Weights of a small contrastive image-text model.
Model: 7.05M parameters, 32-pixel images, encoder arch efficientnet_v2, encoder norm batchnorm, encoder activation silu, encoder depths [3, 3, 3, 3], encoder widths [32, 48, 72, 104], text encoder layers 7.
Rows from block 4 of the image encoder, named by matrix and row number. Each number is 500 + 50 x the weight over its row's rms, rounded and kept within 0 to 999. All counts start at 0. Numbers have three digits each. After the name is the row's rms in percent of the matrix's.
# convs0: expand 5x5 conv (encoder.blocks.4.convs.0.weight, 192x48x5x5), inputs 8-15, a 5x5 kernel for each
convs0.12 103:500500431500522500500436500423500500500600500601498374500500500500500462500500538500500500500451333416500594606646500500500500647528517500503500500500500670571588500614500535620500500500500500500500500500500500253500500500500500500500312500500500500500500500500500500500500500408481500500500500500493500400500500547500500502498500610490707500500582500500500500639500500500500314500500500500500411500434500500500500483500500458500500500500334500500467500413500500500500500500604500500500500500500500500326500500500471500500500500500500419500422500608536500500500382500500500500500500500500500496500509
convs0.13 102:500500500388461500500387500500470452500497500500500537500500500500484500500500500500500500500503500502500500500500370523525500500500500500500500623500500713500500500500386339490526500401334500500500503500479625324526643521532500500500365539397500544562500500529560500500500500523500426470404500500500500375500500500500500586500500500613602500500500500500500500593500500500500500509500500500500500500500434651500601500518500500500500500462484421371500500434341500500500500425500515453558500500500492500599500472500500500521500500500398500500500500571500531500500500500499500500500500500500500500500500
convs0.14 100:427500500597500500500500500500442500496500500500500500500341463500500556500500387500500500500500500402500500500500439500500500407430500500500500500500531500500500500451500616566500340500591591500569500500583588516500500500500500500500500500639500500500532621500500500500343500433500500500500500500500543500500500500500500356500500500500386329500500500500393500492328500500500500572494440500500500500479500500333347500500500500500500500500500535500500454500500500500500500398517500558500433554463500500611537334500500500500500500500500500500500500500606500597500500500559500500500500529500500405500500
convs0.15 089:603615500500500500500503536500340500500500500500500500400500500500500371500351500500500607500500500500500500500500614500423500500500636438500486500500500500500500480500660527672500578793500639613500587500500534500373500615500500500500500500500500500565396434500500500500394500516500500500500500500500500500500500500500500468500500500322466500500500500500567500500500500500500500500500500500437500500500500500500435500545512500489500500500500498500399500500500500500610500315549500500500365500500500500500500500500470500439536500500500521500500500500500500500500500500500500500500500500500601500500582
convs0.16 083:500433340500500500500458500500500500397500500500510500500465500500500500500500500500457500500500500500500500500327467500500500444339500500500500500586604552500596500519500500500580511500364545500629500364500500500500500505537334361500500500500500479500500500500500500500500500580500500500529650500401642654500500500500500610500500500500500589500500352500409500581500500500500500500500500500500500500500500500500500540500500500500496500500500500500500500246500500638500500500500558459500500500500400500602500500500574479500500625500500548500500500500571500500500500663500500500500500500519500500500500
convs0.17 097:457500500500500500500535500500500500500500500500500393392405500500404500500575500500500500500565500402500583500500500500500500500500519500500500500500502391500500500500500500500500598500524500500611500593500581500500352606685500500484424500500500500500500500500500500500500500500500500533500500420500444400499500500500500500500500500500500500500500500500500500500500588683515500459426500500500500660587500441500500500500362500483500500492500500636500500465486500515500207500500500500491500500372500563455500500500500500500500500423500500500500392500500500500369500500684500500500500500500500638619540
convs0.18 093:547568500448500574641500500500503500500500500482500500488500592500500514544424500500500563500500500500611500500500500500500500500364500500500500500677500500500490500500512500500497344332546597500500462521547500500494713644500500500500500500545500371500484573500500500500588484531500500500500497500500500500500500500500500500500500376500500500500531513500500500500500467500500588500426557500496500500500500500500500500500500500500500500388500500500500500500500500500503500500500500500391500500500500500500500500500500452500500500500500500393500500500500396500500500500500500500526500500500500500500500
convs0.19 089:475500500500615345500500500480500500500500500500500500500500500500500500500500500500500484500500500500500500504500332500493580637500500500500500570420458429500500500348500500500500500430335500669609500288419500533500500432500681642500431500500622500465500500500565500400414457500613500435404500500468500500500500341500500500500500500526500500500500440500500500500500500500500500500500500500500500500542500500500500500500500500500500500500500500386500500500500500500500500432500500439723476500500471500464547500500500500387500500500500500500500497500500540596462500500500500500500500551500500471500500
convs0.20 111:500500500500500316431500626500450500500500500500465500500500500500500500500500500514500500608520500500540500500500500500666536500500500599566485500527500453500355500417500497470656500500500500500434500500500500600500500500500586500500500500500500500500418500500500500500500404500538395500558500500588500435500605500500644500500500500534500595500500500500605500500500495528500466500505664500546500500500500502429420553691500515557500620432500500500533594500500500513486500500500500500500500500500500500500500500456500500459500500547500500500500500500484500536500500500500656558500500631500500494500500
convs0.21 094:500500500500500500500500500500500500373500500471500422500500500500500500635500453500466500501500586500500500438500500500500500501500500500500448500539500500578500595500500431500443500500500500500500500500500500565500500492500806500412500500500439445500500500500500500500500617500500528500581500500500500445530500500500500500478500500500683500500611500571500500500500500472498549500500590500500364500566500500500500500469500500500500500502425500500500470500500677500500500581500608533449500500500500500500500672420500500500500500500500396500500500500502589431500500500500494500500494500500500500561493
convs0.22 110:500500493500500500500414597500500413500500552500500500500500500495439500500500390459500640586377423500411543436500382500539352514500500500500500500420417500500500423461439500500500500500500541500500500500380500500482500500500523607486533500500582509619500500533500441500500500500500500500500500474500328500631500500500500500500500500500500500421500396511500500589500500500500390447587529500345500622500500486474669581647500500500500588633549500578500466500500500501500500500463566500585500500585500500589522500500500500500500500500500500421500500593402500500500500473500644500500500500500561500500550
convs0.23 110:500500500500500500500543500370354500500595500500500500500577500500500500612526362500420462561500500617500479500500500500500500500414445500500500500642500500500500500500500587500500570500575500500500435500500364452500558500500507500500408468500500500500500331345500500619416500500500557500500642500500610561597500452500552500500500463500500500500407500500500500500500559500500596603588553403595542500500500500500500352370500495500500500500483500500500500500500500500500500500500500372500521500568500500500500494494500500500500500551500563500500500549500500500500447500500500500500534500500500500500348
convs0.24 092:500500500500500500500426503500500434795348500500374568479603500500490500500500500500500500500525500500500500500623500475538500563500500500464500500500445500500500500500500500500412500500500509500500500500335500500500491375564550500340500500500500500500500515500500500683500498500500500500500500500463500500500500500500500500500500540500500500500500500500500500500500500500500500500500500364500500405500500500447500500566533386500500500500500500500425500500391500500500500500472500505468599402697500529628369683500500500465500500500500500500500500399500500500630405500500500500500500500500500500500464
convs0.25 088:500500389500500472339596239500513500637309594557530585500500531500500500500500500500500500500538594441500500500500296570500500500500450500406619500380500466500641500520500500500500500426500232571588500570343500500500500500500500500500500500538500586411577500669500534500500500500500500419500500500500500500500488378500400500666500500470500500500500500500416500500500554526500556500500500485500500500672500500375534500500500482500500500500500500500500500544500500505500476627435578500494500500640500500500500500500500500500500500500500500500500500585583500500500500634500508500500500508500500500500560
convs0.26 102:500500500500500446500529500500500500500500500540500500500500500500500500500500653629500511500500500555432416500533500500500500500500500500500500570500500500500444500500500603570500500327320500500500465496500500500583500500500500500576500500500522500500500500679630500500500500500500500545429500355349500500626528570500500500500500500500500500500500500550500500500462500500500480603500500500500500500385420498500500546500500500500632500500500500500500500383500491500500555589500500584500500433500500500500500500500500500500500500502500500500500500500462484648528500500500543500500500500500500500500495
convs0.27 093:479466500534500500500558500500492500500500505456500557500550388540500373500500500500560500500490500500500500350321442500500490500500500500517500500550500500500487500350500422500500500541500500500500500512500500564548620500500500479671500500500550655500500500500670500418500500500500422500500414500500587496500510631500500500500500500500500500500499500500500500500500500500500500500500473500500500385500443500288500476500500442500545500500500553500584500545500500507500500500500500428416669390500500500622359500500485500500500500500500435500500500529533500500500606500509500500500465500495500500500500
convs0.28 092:500500500500500500500500500500514544440464500500410399500500500500500420500445500500500500500531606500500435500500464296500500490500433516500500500489533500500500500500500500500500500500500500500500451500500500500500342500500500500714500500500500382500500500500500500500500500743500500500500642500500500500500500500692500500500500702531500500500500500500355500500484500500500541500500500500500500500500500500555601435500500449500500500379500485510407367500500500490500592500391500500500276500500580607500503500500500500401500500500500500500469500297500506500500347500500500500500520500500500413439509
convs0.29 112:500500500500438584500500435500500337456473500500500500500500500452602500547500425500420632500423500500500582500412335409500498417500500500500500500500500500500500500500514500544500500500500495500500500500500476500500500476545500500500500500500544500500500500500504500500500500500500500500538500470500500500500500500500500500500500500619500500500500500588500500500500500506500678500410500500500500500500500500500500496500500500500500500500500417311500525409548500500500500421500500421447500500500502500677536500500500500449486500500500500500565500500500500500500500557500427500500500500500478500500500
convs0.30 088:500500500500500498436500500500496500500500416500420442428415500500500500500500500360500500500500500507500500519500408352500541337434500500500476500598500500500500432365500500500500500500500487500500500620500450500493500485500509625470538500500500618500500491500324500500500500500500500500500613650500500500586500500500555681500500500503500500500500500500500500500500500559500500500500500500500500500500500500500500575500421500643571664444514500500500500500559582620500500500500500533500500500343500500500500559585634571618500500416677500500418609500513500500500500523500500500500538491447500500500500
convs0.31 096:500500500500500248396500500500500500500500500443500500500500500500500518596500500522500500353500500500582500549500500500464500500500500500500500500500595500500500500500500500500500500370500497500500500500500372500500531500500546597500726500342500500684500500500377554500500517500500500500570550447365500500500500646500500500500500500524592500500486362500500500484500500522500500500500500485560357500333500561500500500500500299529405500500407442500500500544500500585375500500652500500500500500500295488500500500500500500642500500451388500500706500457500431500500435500500500500500429500396500400430517
convs0.32 110:500500500448501500500626416500500500500500500500500500500500500500631500500500500500500500465500500500500500500429500500500500427500500500637420500500500500500500500500500500500500470500500467561500500500500500580536504500500500500500500500405551573581587500500500500500500500500500409520500543500542500500500500500500500500496500500500403500512500500500649500500500500500500500500500500500500500389454550500441275448500443500500500500500456462500463500500500500500500500500500500500498499500452500534500500500500551500493500500500500500500500500500500500551500556685500500508634500500500500500500500
convs0.33 105:500470500374500500642556500500500500564669630500500500500500500500500500500500500500500500500500500500362391410500500488500404420500500462500557500500421500500500428500500445500500353500606500500394500500500500496589500500483500500500539500500500533654500598500500500500500500500500500496500500516433500562619500500500500500500541500500500500500513500500437500500500500500500500585518500500489534518500500500500500500500500438378473500500500500500500500500536500500500500500500474642500500500500552500500530500500500500500405500500500500500438438500500500500500500500500500537513500500500471500500500
convs0.34 117:500500582500348500500500567399574500500500440603544500500500500500500500500500500500500500463500500500500500500604500500500500500316500500500368373500528500500500482583500500575670500500500533500500500386500383500489500365428500500500500500500591500349500433500495500500500500395500567500368376500506500500500500604500500317500398461500500500500343500428536529500500432500500346443500500500500500500500500500500500500500494605500500500500593500500500494500500593500500548500442468609500500388500500500500500500643500500625619500500500500500543500500500542500500500500414500501500500500500500457500500
convs0.35 109:641500500500534730500402500500500500383500552500563500360500500500500500534440500562500457500559500520500403602453500500398610456500500441500500500517486500500500500500450500500500822323366500500652500374500487500500500433596500437500500561500500500500500500500536500641500500630500500500500500500500500500480519487558500500500500500602538500500487500500500500427500500500500500519500500541500500500500500497500484548500500500500500500438500500500500511500500500568599500500500500500500500500500449500500391555384500500500500500500500500500500500397444459500500500467386393500500603420550500465500500
convs0.36 094:425500500495500500660467500541500500500500538500500500500253414500453500408500500500500500500500500408500500500500450500500500500500500500500500578500398598500500500500539500500500500473500620500500534500673500500500500500521580403500500500500500500500500500500500534500500500500500500500500457500500500500500500500500500314500374500529305418500500500500500500500500521500500500500500500491500500500500500500500400407500500500398433487500500500459506477500416500500500500375500500500500536607457596526500518500500500500500500500625480500488500500500500500500500500462500500500400500500500500500500500
convs0.37 094:500590645500500500500500500417622500358500409500456412538603500500500624525361500500500500500500500454500500635292375500476500382433500500500500500500500602500500500500500500500559500511559500734500500568500612500496500500500500528500473500500553409442500500574500625500500500500528500303500653500500500500500500500500500361500500500500453361500500500438391500500500500500500394500500500500567500500500500500474500475500500382500500372500500500500500500500500529475500500500379500500485500500500500500559559500474534500500607499500571500500500500396500500500470500500500500530593500500500500500500500
convs0.38 106:500500500500500500500541500367500500409500500500499500500518500447500495539471364470500491462436517500649500500500435500500500500362500495500500500500500500500500500500500500500618387500376500500563605500500460434500577356500500500500500500500597430500500546457294355500313500470500500500326553500500405429500500500500464500500500535500500500500500500500500351500500500500500500544500526593419500369500500500510445500500500377500500442500500500500500500500500500500495500500500480500500500500500500536500500500500500500500500466500423500593484500500500500500500644500416508500500500448395500500467396
convs0.39 101:500500500500500500408500500636500493500500500500481500500351500500347500500474500321500394500500402500500585500500500500626653598500500500500400500500500500410500500500506460482500500500500500500500500500583500390500500442472500500639500556500500730500565500432500500500500311423500500500500431412500500500500500402500500500500500509500500500500617500500500500500500500500500500500500500500574500500500442601598588500403500666500500382500500500500500632565500500500500507566500498500402500500500500500421500500544500500550500500644559500500598560500500438500500500500451500423500500511500533534500500
convs0.40 109:500500500685629500586500500500500500500500500500500500520500500431500500500500500370500376500500500500531597500500500500500500500500500500500324500568541482464568500500709500500500311500500500500500500500500560500500595692465436500500405500500500500492561500500511500500500637500410500470500500500500500500500500249500500500500500500500500500500500500500500500500629500500500500342500500476500500500486500500500380420434500471500500473543500527500500500592401500500500592500500595500500500500500500489417500500516500500500500604448500500500511445500500549500479500500500500500500459500500500500500327
convs0.41 098:500500500500500500500500557500500500595500500543675500500500500535532500500500500537500500500500500500577500500711715628500500673500500574500500387400481500457500500559611500500504500500499356500524500398500571500405500749500500649626500500500500529500500500671570500500500500612500287500494531409607500500500500500500500500500500524500500500500500523609500500500500500500500500423441500500500500450462500500419439405563500500500500500472500500483500482460500500500500500500500500500500500500500500616500413377559543500357500500500500500500611500500554500500541500397500500479500500562500500500493500
convs0.42 113:500500714500500500500500457552500499500393499624662545500426500500500500500500500435390500500500500500500500500606500500500500500500542396430500500500346500500500500338449446500500500500364347500500500419500500500475500500500500500500390404500479500500500500500500500500500500500484500500500500500598538500406496500566500500500500635500500540500500425500409500500500490500500500500500500500588500465500535500450488500500500500500500500500500516500500481500500500500579459500500500659500500500500500500500489500500604500500500577500500541604500500500500500500557500500500317343500402500453393500500500
convs0.43 092:500500489559500500650500500500500546376500500500500358500500500500500500500535500500363500552500500500500500500500500500309500500500500500500391500500410500500500500500560500500500500580500500500500500500500500500500500500500500500500500500425500500641500500500500552356603500572500500500500500500523500500496500500500500454500500341500500500489412500500586500383500500500417500500500500500500500308500500333500500500500376500500502500500500500536504500557644500500500500436500500500582340593500555500500500500500500500500529500500500500500500500500500500500500500578571500500500500500500500527500500
convs0.44 119:500500490500500500500500500500500521500483500500425732500500521500500500500545553557500500807365500426500500500500500500500500576566561500500500500500432500431500389279500500500500500500302445500500500528500466491500430500500500500500610594500374461605551500675478555500483500500500500435500500537500500500708547500562278485452500500458500606563500500500500600500481490432500500500500500500500500500500674607500500500587617500377410437500500412500500500500500500500409371500616500500493650563500500500589500500500500500500500500500500435500500500500500500500500500500500500500500380397479500433500500
convs0.45 106:500500542500372500602585500458500598548459325500500500500500562500419500500500373500500500395500500500500500435500435500500339543500405500445477500423500500500500479591500669517441436630500500390373500500337500500582500500500440500500500363503597500500500500500500645500565500500630474500500387500500500421500500500500411500500499500353500500535500400500500500432457500500384500384500500535500500500242710568500500427676500500450601551500500603500500500611500500467516571433510500500651500500499524507500500465583471500500500500500500500500500390500500573500532500637500500500500500500345500601500529
convs0.46 104:500651500500500590500500500514500428500551500500500500500500500500500500500500500575613500581500500500500500609601500456354331499500500500416430500500500500500500407500500500543500637500500500500519422584500500500500500528500440500560500500512500607500500500500573500631500500500500500467500571500500500500500567500500500500500443500577500453500500500500500500500500500500557500500500500500500500500500500500648500453500500500500500500586500422500500490500500500500500514500500500500500500500500500500500500500496500500525500500500500500457392500500500500500500500500496500578561547500500500500500500
convs0.47 090:500500500500500500500500500518477500500500352549539500500500500500543500500500533500500500522384440500500500500337500500500500415500478500515500500500500500500424500500500600743542500500747661680500500500590500500500500500500500500500578500500500485500562500328500318341500415500500500500500500500566470500500553500477500500500500599500267443500500500500500500500500500500500500434544500500447398500555550500500387537500500500500500500500500500500448500500500500500500500264500500473500399458500500524643500500500617500500500500477500500500500500500578663500500500500500500500500500574500500500500500
convs0.48 088:446500500500500500500500500567555500665500500500500500500580500500500500500500500500500500500598500500392500554500500471500443500500500500437474500500500500500500500500500500500500500500500489500500500500500500500500500500500500500500500500500500535500427669557500500500613500500526434500500500500500500604577559500395500562500500500500500500500600635500500500500500500607500500500500526425500500500500502500500426500500500500500608500380500500586576391543462500500500500500571500500500500500500500500500500500500500500500500500500570500500500500500500500500500500500500512500500647500423500645500581
convs0.49 097:500609500500500500558396432500500576500500419500500500500500500601396500500455500500500428440500471534319500500400500355458479479519500500500559527500500494500500566500477500552500500500405417500500500500500500500500500500507590500500500520608359500524585580500584500471500392500572500445500500500500500500373580558482500500527500430500500500500476524500500500559500551500537500473500500500500500500500500500500532500500500500418428393500500500500500505500500349547500500614500500500500579500500481587500500500500500472500500500391500500500350500382445500500628500500572500500500500509500500422468500
convs0.50 104:500500500624631464540500500521590500500500634500500500500500500500500608576546500475539490596500500500500500500390500500510358307452411500500500500500408500526500472500500655500500500500500500500567441500500508500500756617500447557355500547600500377500500584500500500620500597500500500500500392500500510500500500350614500400500500500500500500516394500500500500500570500335500500500500418384500403419397500378500500500544500500500500517600500434500576500615500500500500629500500592500500500500500474500500500500500500481500500500500500514372572500500500500500500596514500500500500500500441446500500452
convs0.51 120:500500430500500500500389437500500623500500500500500500500500500509546500509500666500500500532558500500500457484556500500500500424500500500500459500538500500645500500500500600458500500500571500500500500500500395500500500500500629500345481500500476453585500500500368500500500501500500500500500500500500500500500500500500500500500500500500500548559500462500500543500500358500574500561500479462500554500500447417500500500500446500500618564500500500500500500500500500406424355478500500500500432420500500500627500448537589613539500500500500500500500500558500500500413500500308500392500500477500545500500500
convs0.52 088:500500509500500500387457500500500515500500500500535500568500500500500500500500500500500500500500500487500500500500500500446500500500500500500500470500500500500510500453500500500500500500503500500500500500500500650500500500500455539500500500500586500500500652599500500500499500500500500500500495500500505500335500500500580500500500500500546500500500500500326500433500533500500397500500500500500500500500544500500500500500580612500500500500609500500500534500500500487500500591604500500582635570500500536500539500542490500500601500500500466303500610500500500500500500500500551500500500500500500382500500
convs0.53 094:500500500500478526500500593500500500518500500500500610500500500405500500500390500500500422445500554564500500582500519606500500500402500500495308500500500500515580500500429500484338500500500500500500672500500440500500500500362500570531500500500500500500500500500500500500500433500611517500500654681500476500306500500500430500570490500500489642584585500500500582513450500500500500500500500500500500500500500500482500500500500500500536575500500581557477638500500470357500500562529500440500500599544500500581500568500481500500500500500500500500500500500500500500437500500424527500540584557500627500558523
convs0.54 130:500558500495500500430517500501400500500500500405620737576392430500500500400514500500500315561500500500500363500500590559500457500500568500500500500500412516595500427500500500458476512500342500500500557500500500500522500422401577467400500500363500500500500471568500500441500500437500500500500500685500500500500500500494500391500500500435599500585500421482500541556500500500559500500500596500500500500500500500453572479557500500554500500500500500418548500601500500625364500500500500479500554500393500500412417415500500500551500500541434474579500500387500500500438500500500500475477500500608576500500550
convs0.55 114:500500606638500500355500500539509358286500608556500428549624500593530500653500500500463500500466500500486500500532500462500528500500500500500424433446529674545500394500500654500500500500515500500500386500500538580512500656613500633500499500520500500500500500500500598500500500500500500500500534500500500500500500500500500433351500434500500500500500500449500453500500449500500536500500500500500500421500500500500391500500500500574500420500500500500500397500500500585500500598500597500500500562516500500500442500500500407381500553500500500500500500500500500500500620500500500500500500463500500500500500
convs0.56 082:482500500500500584500500269500500428500500500500500566500500500674581539500500500500500500476500500500387500500500500500500500500500500500500500500500500516500500341500500478500500500500598424426435500500500500500648500500495539500500553500561500456660500531500500500500500500500500628500500500385500500574576500500500500500500435498219500500500500500534500500500500435500467390452500497500371500500500556500335374500500500500500500585500500500500500500500500581495500500417447755586500500500500500500500386500500500500500500605553454500500500500500500548500500410500587500500500500500500500437500500
convs0.57 092:500500500556500500527545621500500616500500500504500512500500551500500500500500500531500500500500565500500500539570500500463500688478320500500500500500500623500454500500500478415500475465500546500500500500500500500577500500500500500500500500500500500510500500573500346500437586500500500500500500500500500500500405413579622500500500500678500357500500564500500500536500500500535500526500500500500539571522546500500500496500500500500500580500500527343442535500454500505500500500500500500500551500590500500560527500500500500500500500500500460500500500500414500500299500500500500500500500500457462500500500
convs0.58 077:500500500500500500323500416584723569679500486500500500500500500500498500500500500500411500500500468500439362500500500348500500500485425500500500500500500500686484500500381500500674500500636514500500543500401500500500500500390642500619500519500500500500500500500500573500500410500540558355530489500500534500500500425500500507500368431500500389397457476500500500500494503500500500396500500500500500581577581500677500500500502500500500463500500587500500500500500500500500548624469500500500379500558500500443500500500500500500500500500500500509500500406500581519500430500500500500500500500500500500500500
convs0.59 105:500500500500500500500500412500461500603500500441500500534500500500500500500547500500500500657548470500500500500500500368500500417500436500500500500500519500500500500626602500432500586500327454490500660500493500500588513431389466538500500500500500426500500500500500500500500500500500500549593607500523500500500524500500500500555448500500500500410500500500499354500502500496360607500500500500547570500585500500500412531500500451500500500419382500500500500500500500607363500500407500509500500500500500459457500500528500500500625611500500598500500582481500500500500500489500562500500500500500500500500420
convs0.60 102:500438500500500500500523500500500500483500500595500500500500500628590500500500500500626500588500314334488500500426435505500500500385500500500500500500538500500500406500571500500500500500500500500500500592623500500517500500500500438435471569385234500500500500500500483496565581500555500500500581500560500500500500500500500500500723500475500528500500500500390466500500500508619500500500500500596654496500500500638698500500500500500429500436500500500500500592500500500500500500500550500544500500500500500502410369500500500500415552500500500500500416500501500500500500500500500500500500500500500500500484
convs0.61 093:500500472500408500500500500500500500500500500410397439500500477500500500550500480500544500500500500605500447500604500500500500514500386500482500553373545405469500500500634500500420500500405500500395395500500500380500625500500564653563500500693594345460500529500635500500500500393500500500500422629500500648576500586500500500500620500500500500500500500500500668500500500500540500529528500500363500355419500500500329500630552614500500509500500500500500500500500330409500500500454500500500500417500500500500399500440500500500517500500439500500500582500358500500560500500492500500500420500500624552500500
convs0.62 117:307500500500500500500558500500500500423500384500500500500500403500500500500500500614496500500500500500500357514559590501409500484568500500500500500527500500500500500500482500500500500500592500606500690500635500500500500500500305500500500533500582500479500500542500500500500500500500500500500500500500537500500500600467500500500500500500500500675500500500500500500500500500629500352439477500500500500551500500500441526426500492500536458500500607500396449500500500453500500423500500500500500500500500500459500500500455449447521500500500500500520500500506500500500500500587527500500500500500500500507500
convs0.63 085:500500496500500500500500500524500500500500500448500500627500500500500500371500500593500496500515500500500500500500500500551500500500500500500500500500444392500500500500436500500500500331500500467500500500500616500500500500555598500540500674546500500537500500488500500608500500521500500500576378500500500500500514500500500692500500500624595500500500500500440308449500500393500424500500521323500687588500500500451293500500500499500500437500500500500500565500500500500500500500540500500500619636500473500486500500500500500500405500500500500405500500556500500500500537500500500500570500500500500500500628
convs0.64 087:500500500500500500601529475500500701617500500500500500643532672500500514500500384500500500500500500387500500729500500621500584500500505500500619500500500500500691500500336429500557500500479241500403559334387381500649562500500500500500319500500500500500500500408500640538633500500656564500500500500500500500500517500500500500414500523500500500500500599500500538536500500467500500443500500500500559500500500500500375500500329438500500500500395500498500500500500500500500500500487500338500500522500500486500500500500500500500500500500544500438500500405500545500354500500500500503500500471445500645500500
convs0.65 090:500439500500500500500343338500500622500646500500563550446500500500500500500500479548562500500500500412500500500500500500475500500462500500500500500688500594500555500500500400500500573428402500500500500500500476500500500500500500500500500500500600514615417500500602482500500500586500500500557463500500500546445404422528500500585500500515619503485500500439361500521500500500500500500394315500500500500500500500500500612500500500396415500500500500500500443483500500500512500500638500546547500500500500500500500500500500500500500500348500407329480500500621500500500500500500500500345425500500500500500331
convs0.66 101:500500623500500500522500421500500500500500500500514500519500500594500500500581500500500500500500416500500500496500541500500500500551500500500500500500500500486446421566652500500500500500500451500454443500500432500406500409430500483500581500500500500500500488500500463500500500500500492500500500500500359500500500533421398500500500500519530500388573500500500580535456500462594446500500597651500500500500500500534563500500500500570500557500500500500500403500500579545438451379500500400500500456500500500500500500500500667500500500500500500578500414500500500500474500500500500500500500500500500497500373
convs0.67 097:610500500500593643500524411507504500500500561500466500500485500500574500500500571534332500500500610426500500500551500500500500500500500518500500500500500472378500500500630500436500639611681500500500500575500599466458500500500500500500500500592500500500500566500500548571500500479500548500500500633500500500500500500500500500498500479500500500500500500500500500631500380500476500500442500500500500393492500500500500500500493500500500500500500500500385500548282389500500576540500500500500500480378500500500500605611500630500500602500500413500500500430500500500493479415403500457500500457500500501610500
convs0.68 091:447500500500500500500500500500500612545500500500487500514500500500500690500500500500500500500493500408354500500500500500395500420461500472596500500500500500500500500500486500500399500598396500500500500500500500500582424500500538373500500500500500500500500500500500500512458603500281500637487500472500500500500500500479500500500597500500500467578483500500424500373627500500571500541500500500473500323549500500500461500500535335442500500500543284500500500392480500500506500500500500398500500500500500500500500634605500582500649500521500500500500500500500500511500500500508500500500500500426404385500500
convs0.69 091:500557500500500500500500500500500500500500500500500500546517500500500500368497457482480401500579500500500566500500500500500500500530500500591500500517500500500500483470500500500469500500500500500500500383500550497500500500476500500500663598485500500500638500500437500408500500500500500500500515337500500500500500500604500500500500449500430500500500619434500500500500500405500500560602500549485528615500656313500500500604500500500500430500500499337500424500500524500363527500500500410500500509500500605658580450500500595500355500500500500500500500547499500500500548500500500500528350505583487623500500
convs0.70 112:500548376458500500564573500500500615500500481500542332500454656481500500469500500500500500500483447500398500344500500463500500500500472500591500444459710500404500773500500500500713368618448500500470425410500500500500451453485500471584426500500500484579500545527500553500500500500500500435560500500500500436502517368500356500500483581307500500500500500481500496451500500500500500500576500500500500500500545500500500500536500357500413500461440456500410500500414500423500500500500379509500412500500500500500628500500500500481515500515563500500500398500500500500500500500500500500500500500500431437500500
convs0.71 079:500500500490500500426500500500500509500500458500500500500500375500500576500500500393500500500500500500500500500500500500500500500500500500426500511500594500500500500500500500500500500350540500609500442453500500500356500500500500612500500492500500500500500500647500553404500537500479374535500500566504500429500500500500500500500500639500500500669500621500440500500500500453500500500538500500500500500500500500500500500566500481500500500500509500500500500775500500500500500500500607500500434500500500500541500500500500500500441500500500500500500500500500461500500609500500500588500500500500500500500500
convs0.72 110:500500609500387500494500301500500500500500500410500500500457500619500500500500500447561603500500500446531500518509592500500500500515500430500500495426500559495500500536500500316500467547415342705500516500500500542500500500500500500538500500566500500500500500500499608500500514648500500500500500500419500500500500500557500500500500500500646500533500500493428429500422613500500500500530500500500500500500500500500500500541500500500500500500500500500500500500500500500575509501500500585500388500500500630500500500557500499438608500500500428533500500510437500500500500500617500500500500500500500500500500
convs0.73 100:500500500500470302500567500500500438500484500500500517500500500500500425553500500500500500500378500581636500349500560500500500500500500500500500473513524500427500363500521500301500500500500500500518454500500500500500500500500500500644500500500500582500500452452500500500355500500370415543500500419500500582500500505500500500500500500509500500500430500500579500418478396500500620512500418566500500500400455500580500500500500500500553500514500542624500504569583500500500600572500500500500500500500558500433500500500507500378500500394464500500500500500500500500500500517500500500500500500500500500500446
convs0.74 097:531500500500500500500500379500500500500484500500500500500500500500500500500500500500500500444500456417500404500500500427500500651500473500426500438500500500500500500500491466500519500500409500500500349412461500500500500500459500500500345500500500477542593423500500585504500500500500500500500500500500473500500602500500500500500500500500500500500500500500406500442500500500500500500500500632500314500566500500500500440500500500500515500500500500500500500508500500653513506500500629500500570500500500463500550500500500500542500435500500500500515500500500500604500500500500500500411500500500500500498500
convs0.75 121:500549413500500500486500447500500476718606500567387588660574500500500500500500500500564500500500562500635500350500401565535500445500500500500449500500365449500500527500536375500500448626500500500394500653500500500500500529500500388500500500500500500606389480500500500500580500502500594579500500500577500500533463500453500644592500500500415500500516570362422500438500500487500500657447438500500500500500500500500500500431500500488500417444500500500500500439534500500500500500577500500370500420500500431653500500500500500500500500534507500500500500500500500500398354500500500500500500500500500543500500
convs0.76 112:500500500494500500500500500500459500500500500495500500504584500580622500500500481520609500500500500500498565500520500441500500500500500500500554500413500592500500417500500587575400500377500475500500500500542500500543500458500500500500624500500500500420500500500500500658500539500500580465337500500500500479569683500559500500500563500500277390500500581500429500500500500500375500500500500500500511500500500500403500500500500500500500500401500500500500500500422500500500273388500500500402500508500528500440353500500500500409625500500500500360565500500500500500486500551654609436500424500500460424500500
convs0.77 099:500500611495573500513500500634500342500500500500504571500500462500449500500500500523500500500500500500500500500407369338672500500568500500500500500500500500500590500500597500500500500611500411500500599500321369500500525500358486445500500500500500548500501500303479500500500447500558500500500545473669366500500557489500500500500455534500500551500464500500500500500500500500500500578500500500500482407500500500696629500500500631571519500500500500500500500500500500500500500474500500500538579500500426500691500500500403419407500500500500500500500500500462500500500666500500500500426503500500480500500500
convs0.78 113:500500500504376500500500500410552500500500500500501500466500559500500500381500500500500550447500500500500449345500500462439500500500399500500512541378500454500500500509500500500500500500500500541500500500553500500500500500500500566500610500500619587500500500500500500500500455500580389500416500500500500500500500605602500500500593500500354500684500500356500500500500500500500508500386395512531422500500618583525444500607526500500500500500500500500500500525500500500562500500500397500405500500500500500500387432500378500500500500452511500524537500500500611500500386329500500500500500500500447500500500
convs0.79 091:480500500500518500494520500500500500361500500500548500622626500500500413500500500611500500500500372500500531528500500436495500500500641500500398500500407500451500500535500500500500580500500500500500590500500500500500536500500380500500500500500500500556500511500500651500507526500513564500500500500500500500500512491500431500500500500500627500500500500500462500500500500500505500360500500500500500500500500500637710500550436500500500500410345341500500647500500500500500500500610500467500622500500500500533500500582500385531500500500500500500500500574500466471500500500500500500500500500500500635500500
convs0.80 085:500500500505500703500585500500500537500423500500500500453500500500500500500500350500500486500500500500500500500650500500500500500439666500500500500635500500500364500500500500500668500500500500500500500501500558500500500500500598500495500500500500500500573614489500500500500500605500500500500500633500500500500500500500500511500500423316500500500433500500500500500500500510500500500500539407414500589430500447500500500500500449500500500454500500500500500444624500625500500500500654500356436386737513500500449500500439427500500500500500500500423555482500649519500463500592500500500500500445500500500500